python train.py --train_examples=39062 --bottleneck="plain" --encoder_drop_path=0.1 --encoder_conv_stem=true --decoder_norm="groupnorm" --decoder_weight_standardization=false --adamw_lr_other_params=0.001
Rows from block 8 of the encoder of a small spectrogram autoencoder, named by matrix and row number. Rows with one number belong to one neuron. Each number is 50 + 10 x the weight over its row's rms, rounded and kept within 0 to 99. All counts start at 0.
Before each neuron's rows are labels from the 100 clips, of 14976, where the neuron reaches its highest value: "lies over" is the class under the peak; "strongest on" is what is common among them. Only what is clearly more common there than usual is listed. The data: babble in 24 made-up languages, each with its own sounds, syllables and stress or tones, from a formant synthesiser. In brackets: how many of the 100.
# fc1: MLP up (encoder.blocks.8.mlp.fc1.weight, 768x192), inputs 96-191
# fc2: MLP down (encoder.blocks.8.mlp.fc2.weight, 192x768, transposed), outputs 96-191

lies over: silence (69)
strongest on: rumble (45)
fc1.587:48 47 48 64 42 59 53 39 60 49 55 52 49 59 39 39 35 36 52 55 60 60 59 55 39 39 52 56 69 57 64 59 32 55 42 56 44 55 53 51 56 51 42 47 39 33 28 70 47 55 48 56 53 51 43 55 54 44 54 43 58 35 32 35 48 52 48 48 55 70 63 27 48 43 42 45 77 60 41 53 58 37 54 38 59 38 24 47 52 50 39 55 39 31 63 56
fc2.587:57 37 56 49 53 58 70 45 55 58 43 49 67 40 63 45 34 43 44 62 39 65 53 54 57 64 43 35 47 44 58 58 33 58 44 69 51 37 41 51 60 51 69 55 46 35 59 48 47 40 38 33 54 53 47 43 47 40 44 63 43 56 36 43 45 44 40 58 61 45 55 51 48 37 51 48 55 38 71 32 60 33 28 43 51 67 58 48 52 74 68 68 63 45 44 64

lies over: silence (60)
strongest on: rumble (49)
fc1.112:61 28 49 62 35 43 59 40 35 56 51 52 50 48 55 57 49 44 40 59 43 34 52 42 44 36 69 36 35 47 46 52 40 52 41 35 47 59 51 49 49 40 61 63 45 46 53 52 49 46 51 58 56 46 39 45 53 50 66 62 56 49 51 42 53 65 36 52 61 48 48 40 43 45 92 43 64 70 42 39 58 44 49 54 43 43 55 48 59 37 49 41 47 56 59 52
fc2.112:51 60 60 41 57 60 53 41 54 54 33 38 42 48 61 41 55 46 54 54 56 45 39 31 50 64 73 46 52 48 63 67 59 53 53 49 45 39 57 43 58 61 44 37 53 59 66 45 63 42 42 41 39 35 49 37 59 48 47 53 51 33 55 63 49 49 38 60 45 50 53 42 69 52 51 64 45 46 48 41 36 42 57 53 64 50 41 48 58 62 55 66 49 47 51 44

lies over: silence (87)
strongest on: pink noise (36)
fc1.104:49 52 41 52 55 36 40 34 57 58 50 58 43 43 49 44 54 29 64 31 38 52 46 58 67 51 62 56 52 45 56 48 31 54 50 38 54 51 69 50 48 35 53 51 51 62 52 55 51 58 50 59 61 53 40 49 59 49 69 46 59 54 46 56 42 48 10 55 35 55 34 41 53 41 55 41 48 40 70 44 68 41 36 50 50 38 44 45 52 41 39 59 57 72 62 37
fc2.104:43 28 57 39 57 52 62 30 56 45 35 47 58 47 48 45 55 29 63 54 44 53 46 51 38 35 54 51 48 54 52 59 44 40 37 63 59 44 64 63 58 77 50 60 37 52 69 61 52 45 53 25 56 59 53 56 43 46 69 50 54 40 36 59 41 40 70 51 54 38 61 49 45 38 50 44 53 61 64 57 52 38 45 58 48 52 60 49 50 45 52 44 68 48 33 45

lies over: /ts/ (36)
strongest on: /ts/ (50); /z/ (40); /s/ (30)
fc1.427:54 46 48 52 39 49 52 53 62 50 30 50 48 58 41 42 59 70 42 44 46 44 49 35 53 44 47 36 41 52 54 65 57 40 63 37 41 60 59 64 55 49 59 35 76 50 60 34 45 55 50 64 67 54 38 55 28 66 40 54 58 36 51 59 61 50 43 64 58 68 51 56 49 54 63 38 35 55 43 55 57 47 51 48 31 41 39 60 56 55 52 41 37 48 69 46
fc2.427:69 47 42 48 46 58 44 58 59 54 42 43 45 46 48 45 70 49 56 71 52 63 45 49 53 59 64 41 63 62 54 58 57 47 67 45 46 35 55 59 62 41 58 39 58 50 52 42 54 43 27 62 53 57 54 57 41 46 57 45 54 35 35 63 43 30 47 58 55 43 50 59 48 38 57 51 70 39 44 57 64 33 65 23 47 53 38 52 44 41 50 68 55 34 40 59

lies over: /ts/ (35)
strongest on: /ts/ (45); /s/ (30)
fc1.22:59 53 45 60 47 54 44 34 47 42 50 58 81 58 59 58 33 61 60 49 43 41 45 50 48 70 54 49 46 49 83 43 31 54 47 65 53 51 60 53 58 33 63 44 50 44 37 52 56 50 67 41 58 57 44 62 52 49 46 58 33 61 60 45 62 48 51 46 44 53 32 63 63 56 56 39 55 43 52 40 52 45 42 59 54 57 45 38 45 61 51 42 36 42 51 58
fc2.22:58 54 58 49 53 59 49 49 45 46 51 63 46 31 49 41 51 53 51 53 65 54 46 39 46 51 49 49 50 22 42 46 49 44 64 47 49 41 38 45 55 65 41 39 58 46 26 39 53 58 52 37 46 76 61 72 39 57 42 48 36 35 58 41 45 59 37 36 53 32 71 55 56 54 48 68 56 45 37 41 36 36 53 44 56 45 56 46 56 57 68 54 55 41 32 59

lies over: /ts/ (53)
strongest on: /ts/ (62); voice: child-like voice (54); /z/ (39)
fc1.23:64 45 49 41 45 44 56 59 50 64 60 60 53 47 39 49 49 50 59 38 48 44 48 48 52 45 53 45 35 49 21 58 49 59 46 51 60 36 35 50 47 42 50 55 32 52 46 33 53 46 64 31 54 48 40 41 70 45 54 43 40 60 42 57 57 69 49 66 51 58 49 72 54 47 45 41 44 58 41 49 59 35 47 50 48 54 53 45 40 67 36 44 41 48 53 55
fc2.23:60 52 70 63 41 57 52 62 51 45 52 58 52 61 53 45 55 44 55 52 67 48 55 33 34 33 53 57 64 29 55 55 69 39 45 38 59 59 37 52 48 47 26 60 62 52 58 77 46 46 38 53 39 38 53 41 28 44 41 46 60 30 47 26 38 38 66 45 52 66 48 35 54 55 54 60 57 39 58 42 50 50 55 51 58 64 51 57 59 61 37 70 44 54 56 47

lies over: /ɔ̃/ (26)
strongest on: /ɔ̃/ (51); muffled (low-pass) (30)
fc1.558:50 54 52 20 66 45 55 39 40 46 36 37 40 57 40 42 51 52 67 59 60 46 59 51 46 36 63 52 56 39 36 53 48 55 57 56 41 71 46 39 37 46 45 36 57 52 47 52 61 51 50 39 65 59 46 53 46 53 42 51 53 49 41 49 46 53 43 27 51 23 61 49 41 42 40 51 68 53 49 34 39 42 37 47 55 66 51 36 34 46 57 35 54 37 51 59
fc2.558:34 55 53 40 45 38 55 49 55 52 59 67 59 49 52 42 61 46 55 34 60 50 57 42 68 48 68 35 48 58 61 44 59 50 38 51 55 39 39 54 54 42 76 36 53 69 57 60 56 35 60 50 56 66 46 69 39 41 50 44 57 45 75 49 55 45 47 44 36 79 42 72 54 48 45 54 62 29 47 49 59 43 46 45 46 55 76 48 51 54 64 46 50 33 42 54

lies over: /s/ (45)
strongest on: voice: child-like voice (86); /s/ (64); /ts/ (41)
fc1.357:44 36 64 54 49 33 56 43 48 32 37 55 48 43 52 42 40 57 36 64 49 47 43 32 65 49 56 57 61 52 48 38 70 35 49 50 47 52 42 57 64 31 53 36 41 40 33 44 47 57 58 86 53 54 44 50 43 46 45 36 51 39 45 29 51 56 51 29 43 48 60 52 45 55 54 50 37 61 50 60 56 44 56 40 55 46 46 47 47 51 54 71 59 51 37 56
fc2.357:50 51 59 60 66 44 38 59 32 35 53 62 53 60 47 68 42 36 37 57 47 46 56 40 60 41 72 60 48 50 39 27 52 42 46 58 30 36 56 69 66 21 56 31 55 39 47 54 45 44 47 59 47 62 43 44 54 59 47 49 44 39 51 59 35 48 55 46 31 48 43 58 53 57 39 39 39 57 48 58 65 40 57 59 63 58 59 44 53 55 24 53 46 40 47 57

lies over: /s/ (32)
strongest on: /s/ (47)
fc1.589:30 58 33 62 60 45 38 46 55 52 43 70 53 44 57 53 36 52 52 56 47 52 71 60 54 52 37 44 40 44 68 58 72 47 40 43 40 39 64 41 51 40 48 58 39 55 35 43 43 43 39 57 32 57 65 51 54 62 38 57 32 50 43 32 47 39 37 46 48 39 52 57 53 47 52 46 50 62 63 50 56 52 44 64 47 51 49 44 64 54 58 45 54 47 51 69
fc2.589:33 54 59 54 46 54 37 30 59 52 63 52 52 73 49 54 42 43 41 61 67 45 44 69 46 64 42 42 56 46 47 60 48 53 44 45 44 42 64 52 33 59 61 60 40 57 55 57 65 52 56 41 58 65 60 62 60 61 62 47 54 61 50 46 69 52 43 42 49 44 50 63 45 65 53 32 43 33 66 45 63 43 63 59 61 39 41 56 51 46 37 40 55 44 54 48

lies over: silence (79)
strongest on: mains hum (69)
fc1.706:33 50 62 62 69 44 52 70 41 37 52 56 47 42 61 52 45 43 47 53 55 49 32 50 69 50 63 52 41 58 75 52 34 54 49 69 31 43 44 38 43 37 47 41 56 56 56 41 45 51 54 58 44 57 31 40 33 37 52 47 44 39 49 50 43 45 39 44 42 48 39 39 45 67 44 52 48 21 43 55 53 39 51 46 45 39 43 38 47 32 38 50 73 57 62 52
fc2.706:51 52 61 40 65 49 62 65 52 45 43 46 69 34 42 53 60 56 59 30 45 59 48 49 53 62 50 45 61 53 48 44 61 56 47 66 60 43 22 49 54 43 50 77 42 51 54 55 36 36 35 36 47 33 35 64 44 62 55 41 55 35 32 57 60 52 56 37 55 64 68 54 66 34 31 50 65 59 48 44 56 68 53 29 49 54 43 32 21 47 33 60 53 54 42 53